Weights of a small audio embedding model.
Model: 10.8M parameters, waveform 16khz input, arch wavenet, norm groupnorm, depths [10], widths [384].
Training: normuon at rate 0.018, batches of 64, held-out accuracy 100%.
Data: 26041 training examples, 20.4 epochs.
Rows from block 5, named by matrix and row number. Rows with one number belong to one channel. Each number is 200 + 40 x the weight over its row's rms, rounded and kept within 0 to 999. All counts start at 0. After the name is the row's rms in percent of the matrix's.
# filt: filter width-3 conv (model.blocks.5.filt.weight, 384x384x3, standardized in use), inputs 143-155, a 3 kernel for each
# gate: gate width-3 conv (model.blocks.5.gate.weight, 384x384x3, standardized in use), inputs 143-155, a 3 kernel for each
filt.258,133,250,289,201,187,182,202,202,209,143,159,181,244,231,217,182,203,262,231,175,115,110,220,206,149,184,203,224,279,221,208,231,267,166,231,219,240,238,201,250
gate.258,096,170,248,243,145,192,207,194,192,193,129,175,148,171,266,211,196,216,215,160,231,280,216,252,202,218,213,166,181,219,165,257,335,258,221,252,273,233,210,163
filt.259,101,236,203,215,184,187,193,198,201,182,228,117,167,247,187,236,227,214,266,201,153,151,176,188,170,211,218,222,198,179,195,239,177,148,158,138,260,195,191,244
gate.259,109,276,205,184,156,121,131,264,254,203,237,229,267,245,242,186,234,272,249,317,270,210,204,201,184,203,199,187,210,204,177,208,183,198,271,175,204,209,216,157
filt.260,093,203,215,232,197,222,201,189,236,264,238,201,221,215,283,195,158,148,209,181,196,144,149,205,244,159,177,164,154,161,152,175,156,160,259,214,216,176,226,206
gate.260,099,257,220,272,239,267,284,215,194,185,139,180,216,258,303,294,194,194,172,240,197,193,229,212,215,150,180,218,228,241,199,203,198,175,136,230,236,141,179,160
filt.261,099,194,191,260,214,185,240,220,239,160,186,169,247,234,195,246,252,213,229,253,191,224,204,159,140,169,119,163,219,248,238,237,183,138,250,211,255,174,142,205
gate.261,105,185,237,224,228,280,204,221,276,272,246,269,231,173,195,146,159,141,185,228,202,210,245,247,196,219,233,264,201,219,172,168,185,223,156,142,212,179,221,190
filt.262,100,180,214,250,174,174,162,171,193,221,219,164,207,91,236,190,190,183,189,266,208,210,184,211,194,200,207,186,221,199,200,235,226,218,185,153,175,242,212,233
gate.262,116,172,154,191,186,183,168,242,227,221,148,187,139,246,132,165,225,208,161,247,211,178,248,198,150,259,166,169,217,230,213,145,224,245,264,228,251,197,168,227
filt.263,093,134,167,216,254,179,238,199,148,174,220,183,246,255,180,258,152,163,174,181,230,256,238,193,173,211,176,175,252,189,200,155,154,212,233,191,231,323,222,235
gate.263,099,212,208,243,209,212,221,232,207,214,171,185,194,217,145,200,221,214,240,207,200,216,147,104,111,217,185,209,217,162,183,218,217,267,216,224,207,258,254,236
filt.264,103,217,208,246,268,238,247,233,243,223,270,293,273,232,180,167,211,186,189,230,229,233,203,213,188,136,145,131,206,176,198,200,182,206,173,137,109,133,143,199
gate.264,100,197,225,177,195,198,193,182,225,184,324,249,199,188,207,186,186,271,304,200,197,181,182,205,245,269,199,149,173,211,183,261,225,209,249,278,244,261,247,198
filt.265,091,156,144,232,182,189,290,163,89,147,199,145,63,168,181,164,241,204,199,226,162,188,234,288,223,193,223,251,179,224,170,180,239,280,188,164,239,205,239,169
gate.265,070,130,212,169,117,151,195,264,241,208,178,190,158,164,272,182,156,174,187,186,189,230,184,170,196,187,177,202,207,226,192,158,162,202,267,278,262,180,212,207
filt.266,108,198,266,184,138,123,130,212,161,167,127,141,237,202,193,213,220,213,265,168,170,200,156,206,233,180,207,170,109,125,181,262,274,204,164,205,151,238,201,97
gate.266,084,220,236,224,218,197,151,161,167,179,190,206,260,200,209,208,188,184,170,214,194,181,217,220,161,238,192,157,173,191,112,201,187,203,182,233,180,195,167,157
filt.267,091,168,230,226,219,192,156,196,218,195,148,148,200,189,172,225,218,246,136,152,178,183,154,182,173,147,139,159,165,233,179,179,195,191,177,166,143,274,224,262
gate.267,096,244,260,206,150,204,233,205,233,225,162,223,262,273,226,220,213,264,207,197,216,201,260,188,190,112,228,244,218,253,194,186,146,200,273,253,226,179,214,176
filt.268,108,251,222,212,266,193,181,246,188,219,230,249,221,225,265,274,231,206,175,206,200,196,144,181,145,229,189,234,221,170,201,178,196,155,166,233,139,161,182,184
gate.268,099,207,204,194,114,137,183,219,177,226,131,175,167,168,214,217,228,251,207,184,181,200,146,185,183,183,151,208,257,210,118,137,202,205,207,209,200,252,260,235
filt.269,106,218,288,164,193,251,203,304,210,167,166,218,201,231,161,185,191,164,207,245,248,249,208,216,162,251,202,155,208,236,162,274,190,168,152,233,171,185,203,181
gate.269,095,219,174,169,206,184,201,233,207,243,142,97,169,212,122,201,166,209,196,185,209,241,139,105,146,207,238,217,196,111,153,178,185,199,196,178,189,249,194,206
filt.270,097,253,222,188,187,129,164,161,158,169,206,250,187,160,180,168,166,163,182,257,199,229,175,220,203,289,262,255,214,258,258,204,230,232,195,249,187,217,207,188
gate.270,101,88,190,154,198,162,157,165,177,162,160,194,188,221,231,280,174,214,236,192,274,311,264,258,231,218,197,230,162,177,210,194,230,237,139,153,206,162,211,197
filt.271,108,277,277,225,207,205,203,189,209,215,243,204,248,204,167,247,114,174,195,182,184,147,212,202,190,146,174,176,226,244,285,162,244,212,164,142,167,229,190,223
gate.271,096,242,192,261,181,206,206,190,156,181,216,168,196,217,217,165,139,163,160,211,244,216,234,227,190,178,217,233,138,181,200,210,221,256,213,193,163,246,248,198
filt.272,098,225,185,237,197,217,266,158,165,174,212,141,146,193,239,180,199,168,225,164,225,147,252,182,182,128,84,125,230,237,205,183,278,254,241,233,201,180,195,257
gate.272,113,221,237,223,189,194,181,230,220,233,179,222,261,231,259,256,202,246,258,184,200,162,125,232,263,216,200,208,165,233,186,161,152,190,232,203,188,229,209,180
filt.273,114,193,224,234,173,217,167,260,200,230,226,230,210,245,263,140,252,254,245,210,135,170,213,208,187,178,191,207,180,207,172,206,228,185,152,250,190,198,235,221
gate.273,122,198,125,111,164,189,233,184,178,204,225,192,146,154,188,241,157,243,181,226,169,174,247,197,197,190,225,219,268,239,191,218,211,224,196,231,249,225,247,222
filt.274,094,168,167,184,222,240,243,176,190,164,193,171,175,154,197,111,193,289,187,141,169,191,219,172,132,188,214,192,245,198,151,214,213,229,171,191,202,127,148,167
gate.274,115,194,246,123,191,193,257,180,224,187,234,241,204,166,220,207,177,222,182,280,184,170,188,223,237,162,214,238,163,141,171,201,258,247,209,229,265,209,204,161
filt.275,099,201,231,237,207,171,224,268,174,191,185,241,229,169,266,244,193,216,148,195,253,212,189,166,229,151,219,248,129,182,253,196,192,180,238,206,160,196,247,231
gate.275,091,159,211,197,237,199,220,184,176,187,220,243,274,209,236,226,252,231,188,177,168,214,145,181,238,271,229,224,183,200,230,241,196,183,201,172,203,226,219,214
filt.276,101,285,230,172,154,156,150,212,221,186,188,222,166,192,114,174,239,165,174,198,168,195,252,147,136,217,200,195,183,180,209,246,209,161,214,221,222,241,332,242
gate.276,112,239,242,176,199,214,193,189,213,172,248,231,194,246,207,195,165,111,188,201,161,160,256,218,234,221,202,162,245,217,125,220,236,202,203,211,190,199,184,171
filt.277,098,197,227,196,191,180,187,204,185,183,209,192,151,142,171,283,176,202,227,227,219,138,186,195,166,188,187,187,184,193,185,307,222,172,229,203,246,160,170,200
gate.277,116,200,224,235,167,236,152,155,190,159,117,156,204,101,165,170,151,179,164,246,189,180,224,224,209,207,227,283,232,147,161,205,226,218,166,182,157,168,156,150
filt.278,095,245,194,208,193,270,232,199,197,209,185,191,181,151,227,199,229,248,285,200,191,223,172,202,251,193,234,205,177,184,168,179,206,181,179,239,217,209,252,255
gate.278,081,230,190,204,216,241,222,246,299,278,190,220,162,212,193,188,206,263,264,198,242,279,227,207,188,180,209,210,201,231,231,241,190,185,225,200,166,134,192,232
filt.279,107,310,275,215,144,197,238,215,184,223,181,215,119,203,137,143,233,212,257,238,214,170,235,222,171,221,211,240,227,229,229,190,183,230,201,221,201,233,256,255
gate.279,128,278,237,205,177,155,216,278,201,202,210,112,105,139,147,239,120,234,233,229,246,239,216,198,219,147,148,175,196,201,166,219,204,204,217,243,271,128,199,275
filt.280,100,150,215,276,206,234,275,261,244,230,226,216,175,229,179,178,247,245,203,196,191,183,260,224,151,186,170,257,239,187,246,181,182,156,144,227,230,264,165,281
gate.280,082,154,219,264,237,219,210,199,148,221,198,148,191,172,237,167,209,254,199,227,193,277,211,160,152,255,299,222,179,117,50,256,220,206,186,164,202,169,153,207
filt.281,100,228,166,193,159,205,208,169,142,222,136,231,263,216,240,262,84,145,194,178,208,232,156,176,208,173,206,199,228,237,180,269,200,229,192,246,162,208,289,218
gate.281,079,257,219,231,182,184,186,255,225,178,246,203,209,164,197,212,220,195,145,218,241,158,195,227,155,252,256,202,163,189,197,252,187,198,163,196,172,192,244,240
filt.282,102,244,177,196,175,113,163,253,225,187,160,193,205,175,257,203,231,193,231,201,215,195,216,228,221,158,153,147,182,202,244,223,235,216,166,209,106,148,232,196
gate.282,100,179,154,203,216,256,238,160,170,203,160,152,236,187,211,217,240,187,205,148,190,209,193,221,222,208,175,162,220,228,142,188,184,234,179,206,248,164,182,150
filt.283,097,207,218,209,174,200,195,171,183,157,161,177,215,221,213,234,102,183,221,250,272,231,225,142,143,154,176,207,241,208,126,170,171,172,144,218,198,256,183,227
gate.283,093,168,180,151,179,209,153,143,164,166,165,203,221,182,253,226,245,194,141,108,166,165,194,167,207,177,180,199,207,198,172,179,183,190,227,158,165,189,169,198
filt.284,091,201,203,148,211,200,220,176,205,150,168,190,191,140,196,153,193,206,126,258,192,203,215,170,209,196,266,291,157,172,158,152,183,188,188,232,204,207,137,134
gate.284,096,192,182,163,213,166,146,181,200,204,180,213,133,212,188,222,161,166,219,156,214,261,242,224,235,221,144,171,276,228,181,170,195,235,176,219,235,138,173,130
filt.285,083,84,208,165,145,170,167,225,232,229,183,263,225,171,192,263,192,207,153,230,256,204,212,240,225,228,106,134,225,206,181,178,241,254,213,189,196,221,238,208
gate.285,073,172,192,182,166,190,178,263,206,210,239,202,201,155,256,204,223,236,225,214,195,161,176,167,190,203,193,131,217,236,238,189,188,200,212,233,213,144,141,153
filt.286,103,265,207,291,277,216,141,217,189,172,205,90,164,146,139,177,189,222,144,215,195,169,249,257,227,238,191,201,169,197,248,146,129,218,185,233,265,225,145,163
gate.286,102,222,163,229,178,168,203,199,215,175,162,211,196,253,231,216,220,143,125,123,174,282,183,190,200,184,206,288,281,238,251,192,263,204,277,251,247,214,249,209
filt.287,104,87,194,224,151,158,203,215,192,268,220,234,196,203,200,263,249,204,198,176,226,271,233,258,243,241,250,241,219,231,264,176,219,140,180,228,254,188,203,268
gate.287,099,225,206,195,152,208,162,184,186,176,181,148,104,196,109,281,211,240,298,257,181,163,201,193,210,113,192,227,233,264,196,223,176,223,159,220,175,181,233,260
filt.288,099,253,199,89,178,215,185,257,202,177,174,236,260,165,213,176,211,193,174,205,272,217,220,214,183,160,220,204,236,182,133,179,182,156,202,185,159,129,177,175
gate.288,090,159,181,191,181,201,252,234,198,224,199,194,204,120,157,191,134,177,144,196,214,211,229,187,210,213,263,248,171,162,154,224,202,95,212,193,187,117,236,227
filt.289,097,193,284,226,255,241,206,223,231,267,173,226,213,196,186,279,135,168,188,195,199,186,148,165,224,179,245,229,276,248,190,223,228,219,166,208,250,254,278,177
gate.289,094,219,235,272,157,147,210,183,201,213,190,150,179,192,243,224,162,191,214,218,207,190,211,217,253,217,216,278,257,196,174,220,220,191,136,173,171,180,197,179
filt.290,109,240,230,215,242,211,185,153,218,187,172,198,250,207,177,208,259,166,246,154,204,235,279,268,216,173,203,259,215,226,153,174,240,257,201,123,182,239,208,206
gate.290,109,224,173,235,189,184,164,192,210,209,153,166,143,177,268,207,113,195,220,188,237,284,277,209,165,219,199,247,295,212,193,183,179,187,179,158,167,168,227,238
filt.291,094,204,237,265,124,198,215,205,203,189,198,184,225,183,211,243,222,238,233,163,172,149,188,214,175,170,197,215,218,206,171,236,226,200,239,231,235,123,154,139
gate.291,119,244,181,246,207,214,139,162,129,163,196,215,170,154,196,168,262,180,182,198,195,190,185,239,218,219,166,194,225,245,232,186,224,265,173,189,202,217,218,181
filt.292,097,183,178,210,241,258,216,209,242,191,275,201,160,214,182,215,191,137,148,187,225,239,268,194,175,240,193,215,281,241,182,196,175,191,185,185,227,110,132,141
gate.292,102,203,242,251,167,189,152,201,194,152,209,191,159,201,201,228,211,218,185,254,167,205,203,171,130,213,175,186,231,182,219,264,212,249,225,212,200,219,232,174
filt.293,107,201,258,237,181,234,236,241,199,209,206,222,239,175,224,209,228,194,242,215,218,148,252,205,155,239,228,258,157,300,274,227,202,225,193,238,266,164,234,207
gate.293,109,193,193,252,126,131,205,211,242,260,156,193,181,197,213,207,190,181,183,218,223,251,187,185,187,185,172,192,293,313,288,220,218,180,237,204,156,227,184,208
filt.294,101,182,181,250,322,286,161,226,198,206,155,184,235,224,136,159,188,173,173,177,141,213,218,130,208,165,163,146,168,224,219,193,178,154,243,278,233,141,195,233
gate.294,108,187,244,230,179,196,224,223,175,203,187,169,173,215,194,138,185,172,192,251,230,262,203,201,165,166,197,195,216,190,203,210,260,255,179,200,215,153,176,209
filt.295,094,191,139,196,181,248,235,225,240,219,201,205,215,204,215,182,128,216,145,209,153,136,246,277,271,214,151,149,206,192,222,140,147,170,163,179,169,161,186,230
gate.295,091,122,177,222,224,177,98,228,191,186,219,242,245,225,212,195,214,159,104,193,228,262,239,235,217,200,219,180,216,155,245,187,181,181,238,195,220,220,159,221
filt.296,086,218,169,154,217,184,69,224,236,226,221,160,191,163,200,126,154,114,109,221,236,229,243,295,171,176,174,196,216,149,210,200,196,185,157,191,240,172,191,222
gate.296,095,182,156,166,228,203,175,246,242,192,210,209,196,150,143,157,281,192,206,281,250,190,153,193,250,206,226,226,250,253,217,138,179,242,215,255,222,240,205,192
filt.297,096,194,213,245,209,221,220,276,239,180,195,184,188,261,198,236,216,216,212,226,202,166,197,213,165,166,251,198,227,218,181,127,188,203,169,211,215,242,236,240
gate.297,090,201,216,247,217,200,218,148,191,191,239,187,179,216,209,214,219,221,178,288,236,179,250,194,167,179,221,196,144,251,188,191,229,187,203,201,224,297,233,201
filt.298,112,203,234,212,160,179,245,197,224,227,199,192,210,202,117,179,302,164,222,191,150,215,161,162,156,228,265,216,224,219,279,144,223,224,241,210,187,223,220,206
gate.298,075,200,248,221,227,153,113,202,251,260,216,263,265,240,210,227,200,248,143,146,181,250,229,235,196,157,199,240,186,215,254,229,204,164,167,228,241,221,210,207
filt.299,097,248,252,224,151,206,265,186,148,145,174,218,166,125,151,120,197,164,187,194,219,237,181,179,215,214,192,229,207,230,213,252,202,270,168,207,197,141,225,249
gate.299,102,206,148,186,153,186,205,256,255,195,239,223,202,218,253,174,149,173,215,203,155,118,214,231,249,294,244,231,206,266,253,211,238,219,199,224,204,206,218,222
filt.300,087,185,183,203,181,214,184,167,145,200,259,208,185,157,196,165,222,211,178,195,177,178,253,200,201,182,184,200,195,231,279,213,260,235,184,193,209,187,170,156
gate.300,084,196,188,248,165,194,180,166,159,160,174,175,237,225,152,201,136,214,202,210,184,183,265,248,226,213,217,229,253,223,235,222,211,160,273,182,181,195,99,131
filt.301,120,207,180,160,332,149,148,240,145,258,179,210,199,223,131,143,174,186,176,200,211,220,145,189,147,154,210,201,195,234,231,189,184,145,217,253,167,201,188,203
gate.301,098,106,181,161,202,173,201,273,227,201,223,232,193,292,281,252,227,242,214,205,229,254,205,241,187,131,236,238,143,157,159,231,263,232,214,233,223,185,139,134
filt.302,113,153,177,170,111,194,194,147,228,245,222,259,224,174,291,209,160,159,138,210,252,169,169,173,222,161,214,168,192,144,153,211,240,201,136,230,247,235,214,234
gate.302,092,189,202,227,114,114,188,232,234,210,195,196,209,309,323,249,234,147,176,155,125,179,183,198,196,206,183,169,169,159,259,233,231,266,183,214,207,154,176,199
filt.303,099,151,186,157,199,192,231,209,183,169,245,262,214,229,214,236,207,167,144,159,187,152,264,278,232,193,219,164,166,182,234,158,148,290,274,201,220,162,120,134
gate.303,089,256,230,230,249,220,235,254,233,214,217,168,253,265,207,162,202,247,261,187,229,211,217,188,241,239,273,257,258,217,245,168,166,109,241,232,173,231,193,257
filt.304,090,253,276,164,211,236,214,240,222,236,243,244,275,214,275,216,181,244,215,234,213,161,168,224,236,229,236,196,187,213,219,201,175,212,203,166,234,190,221,213
gate.304,105,179,180,196,139,167,177,200,213,226,142,181,169,275,200,184,211,203,158,265,229,215,172,192,185,179,195,144,145,162,149,176,207,236,172,184,224,116,111,177
filt.305,089,194,173,232,147,145,125,236,219,277,186,206,156,119,176,244,259,237,166,192,213,163,203,154,191,218,238,178,207,170,207,120,205,214,187,178,162,155,231,176
gate.305,086,218,238,208,160,179,119,186,200,223,151,183,242,238,168,122,171,172,226,243,233,204,216,239,239,207,180,233,149,196,190,242,198,202,264,205,184,166,180,198
filt.306,084,234,278,209,197,248,168,263,206,273,215,224,164,244,174,197,221,258,219,195,227,241,289,186,142,222,162,188,254,230,218,243,202,248,233,195,181,172,214,211
gate.306,081,241,224,182,228,219,199,211,211,254,180,155,198,215,206,207,191,163,113,144,141,107,203,227,290,241,203,162,209,180,154,171,141,141,112,134,226,272,259,212
filt.307,087,205,136,138,278,285,239,186,157,166,254,205,185,206,178,224,160,244,288,210,164,233,201,199,242,213,187,212,272,264,234,283,232,253,170,213,272,206,188,255
gate.307,097,199,199,211,207,190,196,216,180,156,159,169,142,210,236,225,238,221,167,251,244,264,151,249,230,213,200,282,203,231,233,178,175,225,188,139,135,205,224,196
filt.308,096,181,207,213,160,153,221,135,174,198,243,213,180,210,232,165,221,201,171,181,156,115,234,205,208,258,194,167,183,241,184,221,224,207,254,215,220,167,178,174
gate.308,084,178,161,206,251,176,157,149,184,165,141,229,227,221,160,159,173,154,146,221,193,208,276,204,227,273,197,191,170,163,186,158,198,226,172,178,210,211,244,200
filt.309,101,223,150,160,187,219,134,231,178,243,201,255,220,202,107,153,271,229,189,210,270,219,204,168,218,214,146,195,253,267,249,158,209,196,186,197,231,183,217,189
gate.309,098,218,211,183,251,239,237,195,263,228,240,235,198,198,152,156,238,253,146,197,190,206,192,179,240,196,199,154,220,226,291,219,198,241,201,199,259,211,195,230
filt.310,103,249,223,235,199,199,149,154,184,205,238,184,183,195,201,112,160,199,180,200,176,178,262,234,196,270,246,231,206,235,200,298,282,201,259,233,237,217,214,222
gate.310,108,206,230,248,221,185,236,190,221,313,183,194,223,267,170,181,228,204,202,225,187,170,245,180,146,257,211,142,147,182,188,152,170,162,171,149,208,283,232,210
filt.311,106,219,238,263,151,161,217,171,157,193,258,197,223,243,248,223,204,182,211,231,161,142,106,120,177,235,215,201,115,182,213,200,250,204,234,152,197,256,243,244
gate.311,109,240,171,173,190,192,194,228,215,253,204,205,165,210,134,180,198,176,188,188,221,215,244,234,277,221,156,249,285,245,256,127,178,198,222,172,154,207,210,246
filt.312,096,261,215,230,252,230,218,185,234,210,182,140,176,250,165,150,219,160,191,228,279,207,200,184,179,168,182,169,262,190,136,169,204,209,124,155,164,269,173,176
gate.312,089,263,232,183,200,160,174,146,214,205,263,223,200,163,165,189,226,255,314,133,194,234,240,217,215,253,269,265,188,229,238,197,193,223,197,183,165,223,187,140
filt.313,100,257,211,242,190,194,162,222,198,202,242,213,277,162,174,189,256,264,232,182,172,177,154,138,185,142,192,193,137,161,179,253,209,270,218,160,173,214,195,167
gate.313,093,231,208,235,237,206,196,119,128,162,228,258,221,149,220,182,213,188,234,210,191,218,120,153,225,222,291,220,275,249,263,184,179,175,175,177,192,150,233,248
filt.314,114,147,150,133,176,159,221,236,198,196,173,219,153,248,245,219,188,157,173,238,237,233,166,173,188,239,187,221,134,197,184,165,158,205,134,216,304,191,160,190
gate.314,090,191,181,174,147,210,191,167,136,187,221,182,183,208,220,202,202,186,136,188,162,165,272,252,179,121,177,224,247,172,185,205,165,137,217,247,236,160,153,206
filt.315,092,198,194,191,139,144,231,253,209,267,202,257,224,290,220,170,265,243,206,206,209,155,266,231,129,249,155,163,188,225,228,126,224,220,186,276,180,186,184,243
gate.315,110,221,257,167,234,181,196,287,247,195,189,153,237,176,152,180,266,187,234,241,250,208,197,183,168,152,147,132,173,220,230,110,185,177,257,226,232,257,217,135
filt.316,102,173,170,225,214,209,219,186,218,252,153,101,149,227,242,242,185,170,179,175,214,224,163,166,201,199,252,213,168,181,148,193,161,162,210,213,210,199,162,253
gate.316,121,196,233,265,215,233,208,199,155,246,256,185,217,165,243,308,239,226,286,262,216,185,128,127,125,198,250,156,174,192,196,197,208,210,200,183,244,228,215,190
filt.317,100,164,154,145,215,181,209,205,238,211,229,184,138,230,238,275,165,246,208,215,239,194,228,197,125,226,280,286,159,273,282,209,170,211,182,130,139,147,195,224
gate.317,087,231,237,271,158,220,212,208,182,232,241,257,223,143,200,185,103,193,245,263,243,235,193,261,241,184,189,238,188,241,298,226,205,195,164,227,248,226,273,292
filt.318,104,259,216,249,179,170,292,161,261,259,125,132,194,145,238,223,222,164,195,138,181,136,219,181,261,202,176,156,224,192,195,166,187,183,155,199,290,203,101,202
gate.318,089,187,144,154,107,195,256,216,238,190,229,191,150,221,204,267,138,144,138,289,275,257,191,225,197,134,193,209,253,207,227,237,188,229,126,187,242,217,166,201
filt.319,090,207,218,179,265,240,220,239,232,266,173,138,148,235,186,169,207,196,183,159,159,157,276,206,198,202,207,164,219,256,215,188,166,175,252,203,157,186,161,214
gate.319,091,158,177,165,218,181,204,268,275,204,244,196,174,230,188,159,216,105,125,184,244,239,221,185,218,181,165,163,235,215,229,125,181,240,177,172,161,201,220,220
filt.320,093,81,113,194,109,126,194,209,193,207,167,207,171,171,224,178,146,211,239,250,156,159,144,163,171,216,241,214,154,140,136,196,242,156,187,199,220,156,139,152
gate.320,103,217,263,192,189,151,158,199,196,192,174,216,173,145,184,211,264,207,208,255,264,256,281,256,298,191,168,166,184,176,150,160,169,192,154,176,241,193,195,157
filt.321,089,180,243,224,238,206,232,184,240,155,221,294,233,160,187,240,227,168,130,258,184,135,209,220,232,261,234,213,145,118,200,237,241,196,222,262,195,221,257,212
gate.321,103,163,147,190,179,190,179,231,221,218,253,210,234,186,285,239,192,212,197,164,137,159,235,186,216,151,219,232,197,174,172,267,267,206,263,186,200,216,236,173
filt.322,097,117,161,123,277,179,171,203,211,240,193,175,193,224,126,185,220,174,217,149,197,152,171,196,151,264,250,280,228,155,169,130,169,204,208,234,193,228,197,154
gate.322,127,179,204,169,173,217,188,171,186,212,211,207,288,210,249,196,80,144,172,247,267,221,229,197,188,194,288,212,260,210,231,243,251,243,201,207,243,173,148,161
filt.323,097,210,214,248,225,249,191,282,209,207,159,173,163,176,143,173,227,267,255,265,224,270,183,147,212,124,125,155,230,130,202,185,176,154,220,240,222,221,232,239
gate.323,098,295,233,221,225,196,148,230,252,302,118,120,190,195,207,259,199,236,235,232,194,183,165,168,169,179,229,233,264,208,238,255,186,197,263,223,223,171,206,230
filt.324,115,187,193,127,168,159,145,171,215,169,141,189,163,205,239,203,203,173,256,191,268,215,120,163,217,173,223,202,170,154,192,243,191,243,188,224,185,185,306,226
gate.324,108,166,245,192,220,166,207,152,232,210,244,262,216,185,196,214,221,129,159,193,166,238,248,236,223,269,216,232,218,186,255,172,253,262,245,228,217,234,233,246
filt.325,090,171,182,208,198,252,214,220,212,166,241,171,186,308,194,224,138,211,218,126,212,190,207,156,184,207,253,239,131,205,158,259,251,194,148,134,107,248,191,163
gate.325,106,211,195,238,195,207,212,201,158,149,158,145,200,204,205,238,208,158,138,227,204,189,200,224,224,217,164,194,82,114,171,199,222,247,179,239,210,208,235,258
filt.326,103,196,215,172,205,176,134,174,157,174,176,178,215,191,219,163,259,208,194,177,175,214,180,173,176,212,177,206,199,146,137,217,275,263,176,144,173,196,184,224
gate.326,104,177,173,165,185,152,168,246,219,278,235,251,249,203,206,265,251,161,251,235,191,227,235,198,196,161,153,190,186,192,228,129,162,143,239,195,216,99,112,160
filt.327,115,216,167,188,175,162,282,164,228,242,262,231,230,194,192,119,192,268,315,131,163,233,192,185,173,190,215,212,169,211,156,242,278,190,206,235,227,216,203,191
gate.327,106,194,198,178,130,98,181,262,233,175,204,191,183,203,180,232,246,234,183,193,209,204,274,245,228,231,269,212,214,297,264,201,179,163,225,246,234,159,155,164
filt.328,097,154,251,195,217,221,210,197,175,186,182,177,224,170,164,187,167,193,253,196,219,295,218,177,127,238,181,178,223,248,209,216,138,166,200,132,119,224,202,184
gate.328,108,188,160,151,210,216,176,217,182,150,222,172,126,261,194,229,218,175,228,191,207,250,257,230,249,227,190,147,267,264,221,287,263,238,257,179,165,226,194,187
filt.329,112,231,201,232,130,164,180,111,200,191,269,203,228,239,250,200,196,244,228,228,206,110,252,248,175,197,222,207,203,193,261,221,196,275,163,152,186,164,169,193
gate.329,105,224,235,203,155,139,187,250,204,192,180,207,239,131,157,183,258,199,143,176,196,179,199,173,242,212,203,194,209,173,230,184,168,220,167,236,174,228,243,193
filt.330,102,160,143,144,145,164,159,175,206,193,216,221,154,145,137,90,233,155,141,141,142,189,140,176,195,158,195,242,136,151,165,191,126,163,156,221,255,153,139,191
gate.330,109,194,172,198,162,112,156,215,185,189,161,109,161,117,220,218,126,185,142,240,169,162,188,153,162,190,135,244,172,173,210,182,198,152,215,202,147,190,186,235
filt.331,105,173,199,261,194,210,267,161,148,162,217,215,204,199,216,140,233,231,136,239,255,206,242,229,168,231,216,228,148,122,169,244,235,204,205,227,196,224,210,268
gate.331,098,240,255,244,162,206,210,197,202,190,252,176,199,235,273,213,159,173,228,224,222,234,191,152,175,190,176,133,202,180,219,190,184,128,174,174,162,279,210,211
filt.332,107,156,166,148,181,256,208,243,239,280,265,231,232,195,212,237,213,277,203,223,241,243,221,238,153,208,244,171,150,170,212,168,181,185,249,138,275,242,207,227
gate.332,100,210,195,171,203,179,259,267,264,219,210,255,252,259,278,263,144,223,192,262,240,201,196,168,219,175,240,180,195,159,167,217,158,94,241,239,183,179,221,211
filt.333,107,193,199,170,130,151,193,222,252,188,157,234,274,152,189,221,229,227,206,169,205,189,240,226,246,197,242,208,145,149,254,225,148,106,161,168,176,242,218,281
gate.333,090,221,166,173,218,199,186,262,247,214,258,240,239,208,253,215,236,187,151,296,230,184,169,199,224,238,283,238,205,207,256,191,222,216,240,184,152,269,217,264
filt.334,102,163,212,244,185,172,134,186,219,170,212,153,214,174,216,234,220,200,145,140,191,179,250,229,168,200,188,184,207,193,219,187,249,224,158,146,178,195,182,180
gate.334,107,161,155,145,119,175,150,213,190,209,174,208,200,218,172,267,167,186,189,189,231,158,243,209,227,159,161,222,155,191,145,181,222,210,213,259,247,207,197,165
filt.335,113,216,233,261,186,220,190,231,195,149,169,204,154,157,171,189,180,199,253,121,144,203,259,282,242,164,118,174,265,220,231,231,172,149,197,246,276,174,152,175
gate.335,115,186,187,226,244,169,198,249,251,250,279,229,239,186,194,218,174,172,193,253,217,177,158,237,238,176,243,253,225,237,185,216,211,253,184,249,249,169,177,155
filt.336,103,192,170,158,234,156,99,251,271,186,181,252,242,169,154,250,229,207,195,192,199,221,244,271,256,256,168,198,224,202,216,228,121,246,237,199,193,240,251,207
gate.336,100,167,184,187,148,175,199,167,188,276,208,179,257,153,163,198,223,173,201,218,173,215,176,181,148,165,286,276,171,164,265,176,210,125,186,215,260,174,223,219
filt.337,104,263,272,246,194,244,288,173,156,118,146,153,198,246,128,150,180,209,159,193,201,136,227,166,194,158,124,206,166,170,181,200,223,168,179,192,170,165,189,228
gate.337,087,185,141,194,164,185,234,190,184,187,270,272,203,263,230,218,218,151,155,170,175,197,220,187,185,191,175,172,188,201,214,187,170,192,198,156,164,277,223,233
filt.338,104,143,242,213,207,236,184,190,222,158,239,221,158,193,225,205,269,215,156,182,206,195,148,207,161,188,233,184,277,214,240,222,256,252,200,217,83,209,201,168
gate.338,092,272,248,270,117,148,187,283,218,177,168,168,185,227,224,234,206,198,137,144,189,216,218,243,224,155,175,216,208,171,188,173,185,180,164,201,158,174,152,219
filt.339,100,210,164,187,242,217,233,217,213,223,193,166,261,129,93,123,166,220,270,178,166,176,223,201,214,212,169,212,222,157,191,274,170,164,299,247,269,158,188,214
gate.339,125,259,202,166,244,245,256,195,230,223,229,151,201,181,240,254,193,247,227,240,184,180,219,206,156,200,181,199,186,202,168,214,186,189,178,164,102,193,203,216